{
  "crop_scale_min": 1,
  "encoder_inner_norm": false,
  "fusion": "cross_attention",
  "optimizer": "muon",
  "warmup_steps": 390
}
Rows from block 2 of the image encoder of a small image captioner, named by matrix and row number. Rows with one number belong to one neuron. Each number is 128 + 24 x the weight over its row's rms, rounded and kept within 0 to 255. All counts start at 0. Numbers have three digits each.
After each neuron's rows are labels from the 100 images, of 14976, where the neuron reaches its highest value: "lies over" is the class under the peak; "patch colour" is the nearest of a few named colours to the mean colour under the peak. Only what is clearly more common there than usual is listed. The data: made-up ball-and-stick molecule models. In brackets: how many of the 100.
# fc1: MLP up (encoder.blocks.2.mlp.fc1.weight, 384x192), inputs 64-127
# fc2: MLP down (encoder.blocks.2.mlp.fc2.weight, 192x384, transposed), outputs 64-127

fc1.146:105159112097160112146131084108149132109107116130100153141141155141133083119132112102175146119142140135165147086109177147128101146142088114113166155124120135112112085146153127129090171156144135
fc2.146:111141102130102123119142118161162120124122080120121142092076156160153141155103188130098137144122113119149142119144112107125127148106109117113147146121121108108169086192143183140127142104114090
lies over: green ball (41)
patch colour: brown (45)

fc1.262:142118129143094122154141109119156111082103098108097069140141175157085160148148121152141131127137128117138060119135158145070111129133145157124116129115136108155162123107137109123101154133141091
fc2.262:120110150119152130135182133138150096070129123154139136109130161119132090124116105117140139166135107142133116121135104115142150108157136130116150099148102137137131104134159114074147095093124132
lies over: red ball (96)
patch colour: red (87)

fc1.137:120105112143091161109123162161073118115170120105089123123114111136154087168078137130151169070127164091119126120144140140121130092138146153150101111144164103128150145128153119143175116142168130
fc2.137:093137101124159121165128133123169154161150139146135130078091142100155130135108098114080090146160109115173157114124158128099155114128143103116156145123074138095120167110146146151159129111139155
lies over: red ball (42); green ball (25)
patch colour: brown (87)

fc1.6:127100070142134099095170174124167176109117101148094098139126128191116114168114144128125143154134151126119136169145162102143113118138162080137090114111127123126131130111175133154141162149158140
fc2.6:145118088178138133131146120120135093126111153100117137114156131132129153139135147120161115125120190126120166158165117126100103108121112113173154140103153099134150143100109117129147109162125144
lies over: grey ball (28)
patch colour: brown (40)

fc1.191:120156129108105140130132137147108116095194148104126107131137114158111110151138135143037115097094117152150116145136156109114127120122175096165146102122139072151148117188127152107149147117136134
fc2.191:098151133121158111137150099116148154129141142137124131121106117131103142142141119136133125115140124135119094122128126175134140171129105101122110128137104146140154103102109112110106177108159113
lies over: blue ball (57)
patch colour: grey (68)

fc1.305:125118122147124121138120124150159101096127133158147143106085145086092109142137125123103114168167087143154081113131152146134115146087086125146179130136127121122141104086152097162178147093125147
fc2.305:135100157097120138161154145106130114100144134178139107141121144126125116166182153126182106162087082147163158100096133082136151096121163149118128107132098120151119140136168110104106146125141127
lies over: purple ball (53); blue ball (26)
patch colour: purple (47)

fc1.181:094140139136113116145113099126127081127143121155136123164110084136120101146140121124110123145165136126076138123143119110099101139127169142140163140152125098153163113108167112153139110144150144
fc2.181:090104124134066158131134146129158108105145129147137054103093122147113132137118143093183140143131116136146132171108104163086132138154155144129117143154094108148122146140128112146101132138139149
lies over: red ball (100)
patch colour: brown (94)

fc1.36:143128133160134177124148135121126134125100113190135141137130145113137087094133086136117152138103139116145119121140122100136145076109126084121141140110176137155135187135100097113121120106188157
fc2.36:129093133096128102169164082126119135111107124199133139158162104141071134109141125119126127154124126099171130110090137105107122186136136131104122146126127119125111142187164132153103098154160132
lies over: grey ball (37)
patch colour: grey (71)

fc1.163:108130146107147169141129153116086148094144085102072118122136075112145118161131157120143128145137129089142137149167114170145116045117142145112110144118135114120160145119109114139161146180120139
fc2.163:128155139057151141138062102114149126129149058144134126129136142093098136174124152139097134099119088141117155149084184081111129160162153151110120148155124150119169137117106160125144114134143167
lies over: red ball (30)
patch colour: grey (58)

fc1.296:127163133140092080130171159122108138165112151109080144129099137147089153126105148163110141176089112141139130139121124140098151142102170097136114127113145120108113135164130121122122164129166126
fc2.296:149097139120152106104149140155086112111122149138166125159117113157151130132116180111099168106161141111171115099125149091107137109172125101139143072098149138072117142149128167116098111125130071
lies over: yellow ball (36)
patch colour: brown (64); grey (28)

fc1.15:118145137118123093140148133132115135132096117169108163124162122150161139119134108141144106155114137131192148105088142158161102198123152107134146162109149098146106134122163070113119149136159133
fc2.15:149143110128132148119150140104132135149135130137164132121091127117147118118091150110097167122122148151090136145146093104131148123116124207120089123119080099084123144137121145089123146111123130
lies over: green ball (44)
patch colour: brown (74)

fc1.282:139198128100132128152139133119128103113109109108119138123162135140100123128151117099095109132114126098143171151093136175154091109132134135145110126131102075109099120138113113130134125127130101
fc2.282:129125096132145115163076075139114169115127121133143121115119138116106138085116134139104120108134059155089135154125084175153126124112113179073088158116143152112111177144101140131115151116133144
lies over: purple ball (80)
patch colour: brown (60)

fc1.178:085148128173178183107090161140114133099110145123143142157165119154133113126129143148114095149159160153157146121159116146125133059092126149114150140130096129095093116087147135152147105119111128
fc2.178:133125148105114165102181140124143125132123105125105138097137091136171148129150101104131158157137087135093136150136129110112137176144128119102080103165131129100132123118105132122088162135095114
lies over: grey ball (25)
patch colour: grey (45)

fc1.20:093133114128132143171155135135107167137173138120094174146150120091100110109133154101130126104140103099132089119148149091137137088138158159126104128105115140124117114107095101167144160147146159
fc2.20:134118157168160147104112161155134143109119115100178102129122141094114176124119132123094112161127156105155118118128105154101112181110130125093127133093108146139094139172135142128101133147135097
lies over: yellow ball (100)
patch colour: yellow (80)

fc1.273:098168096162127168122142095122111141121110113161123094084133127142116144101121160136124084116156105127164126141146138073135096110140139104154123097151159141109107115135144130126144128119151152
fc2.273:139167150135109147123116149087113145183113102143153138106146119121126154098107147081123146099097135139155145113151140156147110131097119131135098162103119138109164148133127114163094124114100122
lies over: white ball (36)
patch colour: brown (49); grey (43)

fc1.351:134142162122113148135095128139169093122164123127147101122137149132140170103126127136110071154112150133124107181119161082154141138128165146117116140146150115145113136118123145147112157106108118
fc2.351:134151110111127139160118142107085127093101103149104147102169109123126118195151109131139138093188120155144122113144147087109113140144100146128111122180166100132110148099124137120120150125103138
lies over: blue ball (67)
patch colour: brown (47)

fc1.19:092129128107127103116115144117067147091132141166063151133140133120123125130109127116120094131136121099136147133131129160127112137126130103163098128111167093140126157122121074105105119127161180
fc2.19:129159166137128117129159131122174093110111106116116120087116125160106109103128147106117120163141142121112160100132133128144134155117118165099149087136090080121101100162143137120123157107147106
lies over: red ball (30)
patch colour: brown (77)

fc1.173:133110105156120107120136134133101157129186090149076140141141080090120082120124150092108121093117137111112177177137131144096136147150121117157107141116155162174137119145103119115112089145144182
fc2.173:094171130162131122157141108129145144151127123115165136065116159133173159119130147099108133128140126116113133100104108102141100161130105140116141136180121119118124128155165192115140149106117122
lies over: red ball (36)
patch colour: brown (65)

fc1.245:158105157124092134162170086111147109114119096151115110133110156184148147127115119111118132135093136124115120115144110124106167151155145107178115134171136107150101204136146097103105139146111068
fc2.245:132133136117152083127119162116114120162114092104155095098147129169156101121134155139120107091109172143099160129124123124165147132129111129091109116119170091093144114092099120099134120112153118
lies over: white ball (26)
patch colour: pink (64); grey (28)

fc1.94:095138114136159130141136126086081094102125072125155122114154113167099146159158134144113142113116081124118141125150158111172098097112120139122099134131109158146104097212148114113121102081094156
fc2.94:164129130148072143130139135114124141096132123101102117132150132144156130139121113104110125091143156121091137084122165158128166124122146159111118141118133110125180183102149084165099136082145102
lies over: white ball (99)
patch colour: grey (90)

fc1.249:155127138137085107117126118129120166132141131112113138162128120105115131168130154136137084117101087126167120107127137079085109102112130149140168132131113134151111120132144146145109124089137145
fc2.249:119135144103084115104108157158148140132134095094166101137106122139093093179128062147106074122180132075127114127092102122136129151084114153134164161071114132095120115161161131142154133165117136
lies over: white ball (44)
patch colour: grey (51); brown (30)

fc1.299:082112101128140119153134089116150135143141143115122122108130091139094144126102158158086133130116138146172121131110062128110128166143155147153144130142138130121138173119119093119172132090113137
fc2.299:088127149085127151113146177166115095101116148135148116151136110161171109159106166099113145144132139121146114119152160110146144148137144137137113122111131129095138131150136149124088074133135119
lies over: yellow ball (27)
patch colour: brown (53); grey (29)

fc1.30:115167089161121135118132094154131170096118099120168098095135136161132117186117112107109089163143101141091121146092151092142171092127105145150126135109143123115127093141121117146118129137135177
fc2.30:148125094162105155086121111118160162139168140147148146165111119167098109149119114145103124124135123135122145138176110104157121134125142144126168108113134154140140121100133163123126145111116137
lies over: white ball (72)
patch colour: grey (68); brown (32)

fc1.272:116135131111159145166148101107102131140130159085128126097183136186113121135111098112112114128152094141110141176141140129130129145152090163111139088146128134126138130116110152100153142117094099
fc2.272:121148115114119126105129142156128133076097123151153131151082092058112131119130181133171124141099099118128086127109139147121096111109152101095108151123153128051118144143142159133118156148087069
lies over: grey ball (57); blue ball (26)
patch colour: brown (49); grey (30)

fc1.128:183165152131148092130122170132131101137094139109103139121150062137108157135113113110161144108138152121137138127150160069147165131117097180152100083134134125126126139166072127129120128126113106
fc2.128:130156131176044165124095134118116121120132120120130115135169122127159100146099112120138166113147117146128103112128140155151162113119161116082125090101097143115140108151124096142141109116149101
lies over: white ball (63)
patch colour: grey (63); brown (32)

fc1.366:143120142122132114138135104139136115117120115135146122163157099101122088117150111124122177150143086139115192181138105112145106167145086140131115147153156092112108114142101093109147156065104144
fc2.366:159104113149125126093076135133099126095093146134120086153126114137149126138076116158113100152125093114125130128138158115116130162102139110109152152091158113131116188128118172151149143168137142
lies over: blue ball (28)
patch colour: brown (51)

fc1.276:117114148112119108156169059072139128156153146140130145157155139156148122144128141151125100093108134139139152152112089122149116163160105089151173164131134114165124130107134123088112159108094123
fc2.276:127153125123141120127124061148071148131192119125103158074146134096137165134117096127126133149131124130160085167147153110086111125113128094164133107162162126136155150159155136141134140156101130
lies over: blue ball (50)
patch colour: brown (52)

fc1.271:103132114085119142118114151113113125168113117090084127113109118140109154112090104190106134166140093129113148101154116137137130142123129115165124138095156101145110142168107142144100130169126155
fc2.271:148123157136130126085128097119132092123133121095127070151155118147136096114097167086083157108138176136159126088137143100118149151157090099166118126100122091100136123108105132119127120135148114
lies over: yellow ball (36)
patch colour: brown (50); grey (31)

fc1.143:150147105073123172171101132141099122124135108117123123094100126124111096104131099114125133119136115110108117108143102147125124133102148167149094139129112155105164120102129117151086148127128133
fc2.143:110172198135125135155123096140134110081126110196156131104112097081081103109127161183122129163101145097134165132130178098128099124159133091140112138131115146136153132145111144126122120133162100
lies over: white ball (27)
patch colour: grey (48); brown (37)

fc1.357:158134107164076118120141150101125130144110137128107127096108135131138124138153149134119120112149112133093111163133085128118143125140157106104144106123121160060083110127146095130126119114098128
fc2.357:149144161094093192138143125093157116159111101131131121153171124122180120153171122157125120125115110159126099104139116089157132121129144127171148145139112119128134127122133136122105145143110132
lies over: green ball (36)
patch colour: grey (33); green (28)

fc1.103:120142117109174115163131103145125118101112134085130156117115115148098120113154110101145095084134094086128097155125169149155131130094172154123105149143159058144157143117106153137142129167062090
fc2.103:133155131143157089107099162137131134102101124155148188123121121129132111090136165174111109169137178130154166154140132146168127170126118108122139131110092170113146158114124089123107147151171124
lies over: purple ball (81)
patch colour: purple (80)

fc1.24:135159150136162161118130167138089134089136083175101122153175132128170129159155131078156151147137152077133101146161135147103134100092119102105113200151132125121116150109157102159155139133116111
fc2.24:149101136148156150146127144111118137129128168114142103146105152139109116063128141110097125145158137138150123117111117076148149137147104097145140115093158115091116131142115109152107106159125110
lies over: yellow ball (68)
patch colour: grey (51)

fc1.212:116131136148119122078112147110072143110137156113142123145133152118141145098139175100135179119113133134141083147124131092121136114155128119117116131114123127117120144104138160123135107087128142
fc2.212:137090105133112145129147111124120106098145118136159120128127114089122102111091125135107111126201095094120083153141161134137172115081083103111117131122126122136155118129112107132108114135131103
lies over: green ball (76)
patch colour: green (71)

fc1.161:123092164175151132132099126159137109088110112111148153162169112166122158134153148085143132078126150060134093147146085136156106110133138131169135090152104139121095176109100132126162149139101105
fc2.161:114157101126111119090136137148115142111159182116109102149140123100097156108084130125093167089099169180116138121136160149118139123083131089121096134098158160117157115116115157149150109082181129
lies over: blue ball (36)
patch colour: brown (41); grey (35)

fc1.132:094116082137130108114135141124117141160149132124110162135111083202094112139101117150132097114120085142155147130140104140110090088104165131200113088134175126106133138127097132126126129127137143
fc2.132:124138132129096093150122110124141098142090115127133140131115131091114152105118158142113136171156127160098157097102158071178078146099153131121134123115104129099129076173129120150078151137090094
lies over: red ball (27)
patch colour: brown (40); grey (37)

fc1.198:126151124110145100118150116154150136075115137116123162128117110139140103169147105116120069096165148169148143129134100112101102154122150112147154104134095141117131155144128123141121135137132158
fc2.198:180128138140107158149109120164157123149139156087111133114052131111083123152100105170136099155114077175112141134130139121159117156156119144123177113132163087145162081162137139114089117105097125
lies over: white ball (45)
patch colour: grey (48); brown (34)

fc1.372:132107113128110112130123189169105157137127156100114124119135166142129123124170120122118140167134103110138118084157139132090138139103148121107118139069120122106115148178125105165098135153147116
fc2.372:093120108148146106138117093055109103091143113098091134127140128065159137124131157114116125108127131128152143133097139090170120075152108104140141102154141135156125150069158170092152106126096146
lies over: orange ball (31)
patch colour: brown (71)

fc1.292:082093106127149138137149136119160124100114093112119123068144118124105152170117140118132146097124130143139133138127102151150101109133084135159097124132134144135150168129145126114101142113126120
fc2.292:163129147121130174082123144131131102126108070155130134143153148112112149088087155121138102138108112155063111126121151132111138151145172113121132137149080127147103113130115081112194108128139104
lies over: yellow ball (32); green ball (30)
patch colour: brown (30)

fc1.84:156130138152150136106130147111159148120108144147151116111105152110134146139117128122098158168139148131114147123161119106096138145142174116121113099128117149124097108128070127133129141128143153
fc2.84:127131104128120144179117099151099121154112126125098167137149104132141100141099106143118098106117108152114106124147137091138112137117136111133101182091129131152112118136096139128113171166121130
lies over: yellow ball (30)
patch colour: grey (67)

fc1.106:093138140117154104151136100142084141112134097182074170146153098111098150109133140091141123112136169121185143110106104135105074174119134124133117107140101165149117081101132079128139132114132139
fc2.106:153114113144131087160107141122126119136130114128100123108168159084130125169142132123134127096156158120107141161095160119128123102130132118124134106154127126153108156101155150113188083183135104
lies over: red ball (35)
patch colour: brown (72)

fc1.51:081142130166155154095095150118136166137143122120132119105145093108118099133110092128108178128130095129172121130164158119133133143080170148156114134144148136097135155160111135141161127103129102
fc2.51:128167079089089102133087151132112129101137139084149154161131119142138108121152108092152087115117140129120119139183108119113127116140109122135141125090109145125092159104103105125119157115146151
lies over: yellow ball (53)
patch colour: brown (51)

fc1.145:124120118125122117138144087152126093143120083108122155110095174136066142106103157134138092111103098109133127081094136124180143126128092105136097131111113138154126121140137104143182165176114090
fc2.145:099083171140161124116115117117114146096163115159148105153150123101142121111144118104134130142155120136141118120123076127094160106118122132182151105143061140111160125118130151124121161087147142
lies over: grey ball (27)
patch colour: brown (48)

fc1.236:145105103120146091148118114093145101100131092109126129131179135113127159129146088114115110120168124122119131064103154128123102113162118129162111156130126121129131118167153184106115144149124082
fc2.236:107094130157178155129106131144165113110099164120112101140115131112123138103122114161106133134150122076123119160186122138115107124082150139121117126142130148139139089156116110132116127155169128
lies over: purple ball (26)
patch colour: pink (42); grey (27)

fc1.196:088107142158081128160120112139167126140112141138113155119111119135148169109104145138164149097164111133148144174154130131120119163176124103112112144145098116089124095143112127128168128116134133
fc2.196:158134117121126119134113130077140136103129093140165124134150122141117144117099083156114125105149111097125127136110092154187108122142167183134090120121093115164134133108127099126134137141134116
lies over: blue ball (75)
patch colour: blue (71)

fc1.205:118093133129152111126169090155122110175136158107082105120100084179170139183140158175129120110124149117127166137134113104127069119113165130137104124104141116157141144127158113149101113150142130
fc2.205:156103151123117145118131108144152130080117109102155119126096138168116107163132131127101144143150123122134159112103138143160090123081064191113190164134072150123132094149121151118115154101105117
lies over: green ball (36)
patch colour: brown (50); grey (26)

fc1.157:149167119118091116166118107103135100139092104100104157069146131117151150134104163125109096136089159088129116084120124163157151111100141156130087135088119117086119160158101124163128115146115144
fc2.157:151149155132127132170149113145096146117154153143129110179094120096112089140132128140128080112127143166162136108119100130150152117117148139157147080147137099154154139135111142124113096142111127
lies over: orange ball (27)
patch colour: brown (43); grey (30)

fc1.332:165108145114090194127126111134112142087138165114104113144108122135097146106146173170093110109122136119118116179130108146108125119161159126147096093111091124114155120140111120091104138134168143
fc2.332:104137132150133126118110114132154124111127108123151154142116095132131122122103137158123131130079178106123144131130132171118085157120096154133141147140114132147144127151141135141132158133093101
lies over: purple ball (45)
patch colour: grey (54)

fc1.360:156136122135160112133154118119169152193124099114103069121114123131115115142134113149095164153107102145111106112150148143127101100172141153183118146142089133134136139178133118080130109130130109
fc2.360:095154097083168102170133127136133123139125130158098100116195138146115138142110106185156140110122099130168126113146128100120113133175123159133095119134129165147134150118103107133109141108125106
lies over: grey ball (93)
patch colour: grey (65); brown (35)

fc1.168:105158144148118130191134121119170169124126097094119143128114101136123125137099143148119124129109120124132150103097148068155115142154110130161107099147116172107167150155149149111136076096132114
fc2.168:140130155137080159154149148088089147123111098103165144132129119127136115125117096144119142138158102174142151152166138142075105117085136123142146130154091184128114121137152098157073171105092151
lies over: white ball (59)
patch colour: grey (63); brown (37)

fc1.13:130109110149135168116109172142137103120128145091149125136127149161114137101115142130068157152127119115128099158174156108121154131116164142140133143112119164115121133143071151150167147131097099
fc2.13:127137113146139145169187100099190136156136119121116142110098176167120136097130105118119115187133130130108167086096123128135113134139158141134162117127071109127082138116183116106122155126146156
lies over: red ball (27)
patch colour: brown (62)

fc1.115:114109136152134158145089123146108124184128155090132161101130118093117150104110117149112123104142096109146124163111158145173100113125165082116143135124104088132115077166156139154155131127169154
fc2.115:173165122101116104170117136121126088082170111148134129130110167115122141110133121100140108169129091140126148110136135185188118143109123155115116103089129100157125166127082170109105105140115117
lies over: blue ball (99)
patch colour: blue (90)

fc1.284:124169105133156094104112097130090134114114131069120134152149156146139162117153123146105086112115094174152139144149152105160135112169139090091098125123111128143150119137075100142109143120105159
fc2.284:118098118096142187167104144095148146101151125151163125151095117155100120143124100097136121112131115110123118116116132150140221112084159135154129141127150130101102166108114145133072114121143102
lies over: red ball (30)
patch colour: brown (47)

fc1.49:154101149135119104192127105133117106128087106119130105078110121171122140162080115101122104143118122097134150084146073148124119126115107134131174117099124143131150121138112105156121122137157122
fc2.49:089145117136156105079150131144147168137159094177122135152150161095118138118118066113137139126122136176101122092130134156127149125084152098124100076112140132131115106128123147136088155133141100
lies over: red ball (30)
patch colour: brown (60); grey (25)

fc1.251:116098161125128122122130124128126125137120166148101173130154151147129124155113158146118108127159136118129120140103073144126126152145125101145115125132119110165119106138161085090107116124183126
fc2.251:146127135157173102167140062128153127157165116105166132143146144131125150200136103120140110090169156110101107159119120100111154133124134133139165092161144138143122137102135155119163205148122148
lies over: green ball (53)
patch colour: brown (33); green (27)

fc1.177:141144107122129134143157130127129112130128110160138145160112151154098139135175122076106119137111168184123102102132141108134161166143107140145137157088111119099123135161106109143139150118083131
fc2.177:115097088143129135145134076139140104123119129103115126049093144079141141149131135116124131148102131121157160088111153107135140082122185173112150148150099100105130194134172145162140134123102159
lies over: green ball (38)
patch colour: brown (73)

fc1.77:109171140152148097129116104104173136130140173092112148171142137142120145117160112104166113128122095137115120166129166139062088156145193121134125143162132112138131152144117151124118175128115113
fc2.77:133156111123137163145130128122099152117088139134170164108091132148157151148192130127114111166135105162115122104108134131176158118104115128122171132117160131110123128084130093114131109140122115
lies over: red ball (96)
patch colour: red (51); brown (46)